Weights of a small multi-label image tagger.
Training: muon at rate 0.0024, 11500 steps.
Data: 101725 training examples, 57.9 epochs.
Rows from block 3 of a small multi-label image tagger, named by matrix and row number. Rows with one number within an expert belong to one neuron, the router's apart. Each number is 128 + 24 x the weight over its row's rms, rounded and kept within 0 to 255. All counts start at 0. Numbers have three digits each.
After each expert's rows are labels from the 100 images, of 14848, where the router gives the expert most weight on average: "colour at peak" is the nearest of a few named colours to the mean colour under the peak. Only what is clearly more common there than usual is listed. The data: close-ups of made-up surfaces with and without defects. In brackets: how many of the 100, against the usual share in percent.
# router: router (model.blocks.3.mlp.router.weight, 8x80, trained with AdamW), inputs 0-79
# up: expert up (model.blocks.3.mlp.up, 8x32x80), inputs 0-79
# down: expert down (model.blocks.3.mlp.down, 8x80x32, transposed), outputs 0-79

# expert 0
router.0:173120135081110153153153131123125144133102128147172171142152113118128108106151118121162097152112162141179078119144109159147117145117118114083131126155155154115163113144125174140150111103158123108105155101106097111116101097114131127090108099
up.0:128129146129188133121117087133135134115114111145153160083118073089102159160139131158166128128135132136127111095099125152180121137121134109125129129134107142129147123139132205108134110071130112133149113177099136156152103111114119111102103122
down.0:112141107127139107161097154150125155121112137124127096104143166120151130131138117150122169145157065127123142134111182128142109129088117152149162126115134145117140113067193097082120128137129131141167118116150141100104090154121124129140078124
up.1:143150136131136122131138109151170104161173120114120115129140163162136145170118107152152078149157146138123139105137131137113128126094102087081111116153078126098111121137143142090126144108134151119092124126109119116134120154179131118047159132
down.1:127145139113122120162147111075151104108116162129143139117126117103153136111116094130144124121163105082158129128131187131074112111123122140096105129162111168165124093096180107129130101118179115132143135070155156129119104142124153134148127138
up.2:078098166100159136116172098103127129109142133118102153171118130142107116170084121148156121134177162157137101124163143147105127140108101069128134121163144117119126146131119111068143114137152148150123117136105143118094126105143156110087126130
down.2:133134133140117165107153168082099101133145168154189120095137115092121149117120143101141115156098131121143147129111151145137136103115082126130093133153116130125113112127122083134152115126164135100125136103129173124071102158118181136095163123
up.3:135125135141132106125153162155104118078140108087135139120137148134123129078094121119145090133131144168121111114130119120137125175162170099103104154102147131064153159125123124147125113176146132119185146107109111093112182122131128148113104142
down.3:165119159125125176126083107095124148155115109141149153134123111120157117147134146140160100097163128119114093161147119107150144156135152100121119127117112120158085125105113110063108121087123087139177147092182091144137125120118148120141137140
up.4:065118146168132119088127134109167116090131114094133103110121115150130139140080149108150136123134153152115132139105134119146122097127152093141101111183129133128152139140113087122144127155123100147128177164071152151108106136115123099165169140
down.4:152116144161128166137112116129115164108163118145112118148112100132126097089139110100139143131091109167153147119116137158130167172164151110105139127097117125122134127112101109093118120093151144047118121179128124114122112112121178114141175125
colour at peak: brown (87 vs 27.2)

# expert 3
router.3:097099123129164156157094154103109117120095132094129188119124115098154097128145140137126103123116146154157157169165158121143137120131134124142151157112157131133123144128135085128124135118097142193160164124187160107105118111140135097123095146
up.0:113072121119099122128067167101107124107118127087095163089134097104136141141156118143146152128115133130109133138103120154140122137125110139120132160130156128106131148138115085124144179178093155204127131105161134138113150117159133110148121119
down.0:129138110108140113122118131138130108145117166082119097112133140159098128126102093148131115127145154130138114148093169090083091105098072182172134151118135147141118119152119152149113125133112141104121162124140159165107084172131117177138108145
up.1:167116116131143100100135129138146114079122138141113116141143166107135101146144118101132125133112097155162080169121126136130132154112091157124125079092137124177118166138118107081116157191146149137142154124070152137100148131124138125139091123
down.1:143134177142132132136109120109144114135076137154154123117125162090101137139178094083164099099163130104119142149133118094130153119110095184128115173124128153128128151109089133121126141125131114085098158135162166130095123123156156138093113124
up.2:090115133146129124136129075121098125185116128091148148143114104151112143132135161102134079125165153144121114177118138100119137139164128090124157153204119128150123135119148124111119144100131100150122145133153116104110062129127121139087136136
down.2:078121161095146102163114140111114184167117139099188113141077126112146109113095126144135128065139151113129110099128130111145141187152126132127152110104107125132124134093081169120122144145159149118112131132126116112136128122135129168137116151
up.3:098115099105124141172130174121113125134126139077081118100134172137154107125144161129123133102135106149133149096130127093141130107148156134156125105165115120126107131120142114144116098114131127177205085116166146126167120092136130115091144117
down.3:152113136127130123068097169134134104117122114107163144079117147132124123134123141203156133105156138106140151101125142105088103129136152163120149123177127180096135144162102125117131128104139113088154126096129146130100129141109093133132085131
up.4:086114118116107116125124151141117141156099149157154116129128184145129123103118090068103136126089170126136095146189141150149131159158111113120122089103110133111128120123149172145137115082130088175120139128143139140148144164092114137110112132
down.4:117112142118125140135107169169132092105132099135138116078131162138160116153121149142105169156079156123171124102156093137188132111141119101116114128157100097130149123142148125100129151139128089157117154126123136087147131119074113166121099130
colour at peak: brown (68 vs 27.2)

# expert 4
router.4:134119141115162174162178095152082149172077152109121171115122127147131125118149158138100106182139104140150151143153110094121168168113160130130152106095140129134124100129144128132122121117111133085108096135136103129173124125124115135095131153
up.0:106157136113098117123127106125141141155118075113137139115123105078136125176126145110160154165140151130127119132104153126140098158170125052130109133194122149136134127140148148146131124096121131064151105146105120124130096098142107123157148126
down.0:109123149122133126174115098108138174142137109085160092114115121135172110135130142119126115132119133088129092082155144131118117102142134143125147070135130119179137123051141138135114137125171130167165115141129128119118104132127153161161082137
up.1:150169105105172147112168090141127135085125096110136125129139156091139134173118157113115133110125129099161147146143116095173116104126127092151112156153113118154135115121131112147140061126143091102071123111154137108151121130119160101139163132
down.1:111114096153152145179118123127099132125155158117147095151137116153076144152142145118153136123114138098062159124119135117146137082117146170120079127088118088127135136165171128138133101135159120143126102099142148091105107127119128124135179125
up.2:101145121149136111081107133110143130154170102166171132119136125142116161076087162146136133106134135161126116093158133136098100164137153111143121153152093096166134113122146119158135125120103157119084118135154108132143059128104164111125134113
down.2:129177095090142134132150114161121104071124124145114126083150148105119109123163121133101129128114165149159116110115121162140105137071120159106171100101117147133133129090173144111101116143142136184108115156126147158137171135117103127127109144
up.3:157117089139103120123153087146136133137106156154111061101153169143144110157108134144156081153149096129102169155146121105139112149118106093137131119140137126118135127135132185120124118133141116109141070132132103172137108171118101136100156104
down.3:133087098075138147118123141172112106140094133138124143099142114107143106114193108084136127109122057086148121144115116153112126158168161119141129149154115158115101125144117107106137169127135143099138138162156148116136163163134106111131138126
up.4:140135131120125097144107126132087127144105117086156171136133126109161136127175124129050119101129104139094193156161125095118124141125174124115132167154114130089130112137109137125117117148123075144153125120177140151148150128146117135128094122
down.4:136103151138097151078088122110151155156146119087134122167164126133095131117130127107149119172141128152098155148108116123139149114117101163101133163142146118166165126141086114136096126126128158071128115108162103114126149118111181105090141114
colour at peak: brown (98 vs 27.2)

# expert 6
router.6:089130155128122107113089140131158134114159091160169082117134109142129181162117119153146128129151121136124144074094126153109119140147102136122140110168113117133129154122101085103144175128117163097128133192104159138145126113135128091147135153
up.0:143131117153123102141168164113155147112102103122110118180120109166111082133130157106124113121138117123164124172144129068124102126141110127155155113125143127162100156156134103150137143126124127102109148128073153127101160158148103139085077101
down.0:153119173125124165081154119163139133122157119130124139124112083125115100116144150118104150133097105126136152154134136178153147111156152118131121133142122111109140149163089098119127098131165165073101077165126102106128160076116114118097141131
up.1:172133132180094116133131168144176123086123127161117150127146116115132111171150148066147141140125155104140109152111121109109119155122147143138099075086146145128119130117124096130117107119129108198116155122105108130123117122108131134137076153
down.1:198106120153158178121099135136155135119155126121105142157107082139114127134130108096108116096123147150151149086148118157135145145132180090121150135136138093131138135122111120079106126097141130117182085112146143102124127112107176112126143105
up.2:117128089116106135126120137133157138123137111110175115141184127124130114086135140136108081128092127146128123136124127108122135145133135157136113119095137110129106135125114135100109161144135115202207153135141071172130137153097076129153128124
down.2:161149132152107091112111108134130103140102151166095124119150101144107123136148142163108127088104164114122099166116097155138098135115149127126100139120164108125101140177123097125110120109099153167106156146119117159122165177111062134142136154
up.3:106107116151160148146099124148091146142140145096106113062145135158148148170144132133112129137147103129118169188137111069121130093146113142141149112133134118126096132157136110152130100147109105111096098147137153165130148148108086093142097145
down.3:115150103137127111138133183114179137138115107075122116159158127124124152124118137124130127158133116145113139145144149124131157092163107108131156121146119106130106126062124145106120137129095098143145122073189125082159144085129165122111111093
up.4:092118121156146138141129136148164154122110163152095075125160083117151132164149115141146153122115112129138129142104116206146132115041104118113113106139121139157100115151106133100131094097141148137093147118134137153122107139112106125143135137
down.4:063154143127168107098125150100140148120140084095144116112126130119164137141125113144150147156108110151148141133129122068123149120127109159124162082147096142156133116130121181151134088114097095119143144104085118158171121113126138162128104139
colour at peak: pink (58 vs 16.8); white (28 vs 6.4)

# expert 7
router.7:138094105121091135135088127104135116171178117152119139093155149148163125115105154160136108140143114115088142086139124106123145137128086108171156090144148115103114127130149080143140119163114150146104078141150124143154146149123107109158149170
up.0:139123139111136130111125141134106138148167161146184071137140104140115151123080120110099112152153088132157109154144124145115151146173103190089140118125134131142140128113098106134128084123138155075063120111144100122130098135148129140130134125
down.0:173160096136107095113112114128132115094126147192068119132166143108111127135173135147140144131142101149081126150083144171165090109072144116126114138120140133129112114131150106101129125127143136155136136137101108128146097174156116117128145136
up.1:158115141106098093093143141156157119140112125151139099109119121147135167114115153146159145113146127127084123152117124143144137063133105183106116180131098121100106119127112126132105152149117085091138097157174131174137125149104098157127153134
down.1:171128133123094147146087127117126151139155120129133108168117138131147155120115113145121078110128162138124117121119113117123123144102094128114141143105154122153094120115126175138084193121083121129066178176109110152128123120135095145130129175
up.2:149120129144121114111083159170113110118120096110149117123172118124126128097154142132123121140099084135113121165137112084090148134163127132130120114117174123157107162137106102146141087111105093121135101106180120199143137105150126154160155134
down.2:105133137160150125140118110126104154143138110103120110176136132133130127132130137131123119151105134105133153145071133162171167121125135148117141143115113117117100095067142145129127184125155090051115131130147139102128139132093201134116112143
up.3:141143096115163156142134097114133142122132188107109140089152062145136115129130133115126156118108150131117127146189128115119102123126081199161122114099127141111160103125148089145139119100137138139137126126133124109154088172087108118144129138
down.3:127124119126120145076116127133140155103138105128139134095116112088210101104179107106165167119092133095143152100125128112131145109147097111106146113126108132157112122160145165140108102106121115102148125149101153135139127152112179178121135120
up.4:136120112150140118123090152159139125141085072147136181163121122131134102111173134159100157122137082141112139144142109119126085087124156129141110155144140148121155128135146149173126098150102088127108116173111103118110169096145092110110148133
down.4:146128159151105130114107192124125140119131113131111056148148150131113113145128149150132146146110136174073140150149122139152131085129109156153127140150129074112138159135135100133117158118111137082109116120105125143131161065123101142087141129
colour at peak: pink (67 vs 16.8); white (29 vs 6.4)

# expert 1
router.1:118190115123153131122161148121112147078080130102094107114093136135113112163120123137159173139138113131105146154129119166136090079095149119150101134149127146111142154114137155105115130148162113082127156126125137107113153089186129137115121109
up.0:151158085140127123124124148107152133167119143147136113127157097138102145116152144155161175082089126125103106135089107186129090122137131108110103127167111141143116136125065126156131107092107141146143087117097130119115143141142162146149169110
down.0:149103190133092166115115118141141137120164147126106148148118129116179133105078152164128103122101117117155135153160117105139138127115103152124153153121105103117108123163093073111106145151129099133112160150076104177121142126103103142138117133
up.1:116108118153097117127132136124138135091092130108153052129147101130129151139083119159132122139134151164147094196126139123092111193131122117130125123159159102121129121117117141077146108111140119165126161143082109122145147139168143130115121137
down.1:119076145161127155155107102081138147154137118164127120150104101118149107128105150131151129132071148143127117099082113139126109120147133111153122090135123150156158169166108133137118158107134171080108127131089105142167185114133125114119130128
up.2:109102076156151117129143158093185142100104099116112166164107114137098124105105156164156174110147123112141147097150137134135107083139100117148110131143109114160116134125127119152125111165101112137122088130140097173121188141127102122134130133
down.2:078153150137149126075147132157170151112133132131141105100109137127124115136089121139095131153153098119156170129130136136158116114129119189140146100120121105086134126168074111129177084172145124119166112127161133132136121110110136104101114117
up.3:110142117143129124165068140145113130123126116134154202096136145128150107143138108157127129137133142136151172119090112150104098144100136143146111135128139142142104148152133109118140051134133132085115134119142131146138122088152099053148132140
down.3:084143088137112079066113140141102153156109184142142099138133138128093130159129119108112136186132141165126147141110097136102130113149119178149106140118137137135106115167106153161159099145100138120119102092126165128101145112135109142148137137
up.4:130144100096126124115149144161193146118110130168132147143103105171131097096109109126119102149147079131155146174117126122132102063115135130094128112116146133168154127115140152142136148107119171155103174138110107155120151111120094115108139100
down.4:151108157119132149171106099136149120111105117173128156092125124124155098096159098111128171111173051117159138076136112124107117140129132110120145113110141152117159130117137086116105141124163149132167106131145140176093129120109131164125125134
colour at peak: green (93 vs 12.9)